A small audio frame classifier, trained from scratch.
Data: trained on melodies that start on their tonic, played by one synthesised instrument, 26041 training examples, 98.8 epochs.
Rows from block 10 of a small audio frame classifier, named by matrix and row number. Rows with one number belong to one neuron. Each number is 128 + 24 x the weight over its row's rms, rounded and kept within 0 to 255. All counts start at 0. Numbers have three digits each.
After each neuron's rows are labels from the 100 clips, of 14848, where the neuron reaches its highest value: "strongest on" is what is common among them; "peak on" is the class under the peak. Only what is clearly more common there than usual is listed. The data: melodies that start on their tonic, played by one synthesised instrument.
# fc1: MLP up (model.blocks.10.mlp.fc1.weight, 768x192), inputs 0-63
# fc2: MLP down (model.blocks.10.mlp.fc2.weight, 192x768, transposed), outputs 0-63

fc1.296:144141079116133097105112144104162124124131148122155162110147161104154140134142090127122129116131144169127117155113145141142091086143163141130131167142100148125116125115102147159125144064141136
fc2.296:140131084109162095125129090124089116133142083113112129096152098163149115122102149133125128130133167123124172096128104159137087119115145129131128132079144135123135125045113111127158143108147101
strongest on: the note A; the note E; tonic: A
peak on: A2

fc1.437:124121156084159138102099121134080117141171139109093141139125159118143152139103141125114161111090109140141127191133152108077131160140123075076123124099104149116122144125146136135118104104121084
fc2.437:123132108100172125145126138121127099138090096147110108083096124070112153127126141143163114177127128136092111121103140169118142106112146125091112131121095159089132142113157164112132082101066121
strongest on: the note G; reverberation; bell-like
peak on: G4

fc1.749:120152117151147141132121114121085175134107137125122123110160098130135162150152093095116167119095143101102142220140106125146089140157167124167133136115128163111148123139158097123100135127101128
fc2.749:123138114132098126125164116127111129175163128129183109103153106150159085136158147116101143165164116116066124164131160121169106122124153119158101119111154139137107112085141140148114127168129162
strongest on: reverberation
peak on: no note

fc1.324:129148112122105167093109132146155122081117131117119099105118134135178121089158079126141101097146120134131122104164090138165127103150164120116118149194096130126124163140155104143088122093166126
fc2.324:158119137151151127127084116129132121165072163110087116070097164164154125113088118124119109138124097111137110072139150095132148123141143115096131141149074145164109106101139143136140135130115145
strongest on: reverberation
peak on: C4

fc1.594:112105155128133105188127124084114140103162109141140105145123086125142127124158139150111112150147099139125132176105128102128094109168165149147130142111142125134145173140139121119111121094124081
fc2.594:135136124107069108154153108111124125061113098151167149125139152096125130099162136119134085138114126135154102132140110076117119130114134126105130176120079135146137117145141100098143129161122094
strongest on: the note G; the note D; reverberation; bell-like
peak on: G5

fc1.595:122086171129121114132133150122136137123143147147164101152122117125135144115143150123148106177115171129099146096141150133132120092086173090187153126094115100112151098121135150114117140148114113
fc2.595:162148096143122164097093129134107131131125132107117110129164106123136131147072078158162164122131123129118125113104153135125157130081156086143144117111156178119147127138135147192143163142067116
strongest on: reverberation; staccato; the note B
peak on: no note

fc1.329:134152079136129136108099147103086128126095186150159175144125105146147162150176132098146077067096116091111147102140100150143120118163140128119113126098095112138132102183129122125129082133118122
fc2.329:157134092147144070120180123159144122143170115118159145144169157126124134044096104123143188150119166092170117138095153140148127158108115136126156117138161129116108159116135119126150165136103104
strongest on: reverberation
peak on: no note

fc1.85:103133147126147127106111106096171132091114133119113159104087118147150108147104123125122164152139119136158111098130135131108128125113193133165154126193121147144101099143112148116131151143132150
fc2.85:153130074135159122149172116120124149134168093126171156118179129181170123103112109137112158118093140122151164148153144142107114116123138104140139124096139114151088099109090121139099120159114125
strongest on: the note A; marimba-like
peak on: A3

fc1.444:078156116133119138129120143116164119091116128181175122099125138078140102108158137101093151089146140091149104108097179142127111143099119106109103131128103109161136119130144155151107107107098108
fc2.444:137114074063141125125140123118160104137124135123128191134152144128153109096113150096130158138125121141110112121120117146154118124093134146126148158117155129085143158116134142120150158122161129
strongest on: the note A; the note E; tonic: A; bass guitar-like
peak on: A2

fc1.380:113143093117157123110104145162141103156151119134115183119126160119120146182131103124099149151098150116123111094160111135145177121125128126131102133140122118171141117122102117180115097138159159
fc2.380:121146057130167112181150102165115150122126156141117094132150146132130130145109145122125138075142123112157106158138125134128126118130143144131146117151134146137144116102147117129168120110149133
strongest on: the note A; the note D; pace: fast
peak on: A5; B5

fc1.462:133153110101107170104159097144110130139125184132159140125159155085132160125101125168106137104113122115109145112102145133100154148135112097138152121148105106103132122131143129082100120138157117
fc2.462:146157111147128128101128161154118143099095139125137125114179149120115158125135167099117105106084152125139108122091151104095155082109134129129161110106126150137110122097115149091169146126152153
strongest on: reverberation; the note F#; pink noise; tonic: F#
peak on: F#6

fc1.690:120153131151108117113131109107117141124094134098068072115106141102141108138159127131130074108100136141111131109130148114100147097198076125114172083108145137138188137146100111130186133119119154
fc2.690:139154105097119109148137150136098176145116124121162103142146124090110140142109108130106123114102128160150150116101166134136133139158149130105158137116150089145173070109145122156162156158154156
strongest on: the note A; the note D; bass guitar-like
peak on: A2

fc1.96:142097126100114094174159113169095143125158160145113122147177089097137145126119104104125131120137168105112124109146122124157123113127103181109111164151115149115125122156142147118109123130138119
fc2.96:116098123156126110143104094144126157054120110149157105110110174135117102108128154137087137119141119123170113137113145097135107147118139151131150150110133134099133113107120113131096165147149077
strongest on: the note G; reverberation; bell-like
peak on: G5; F#5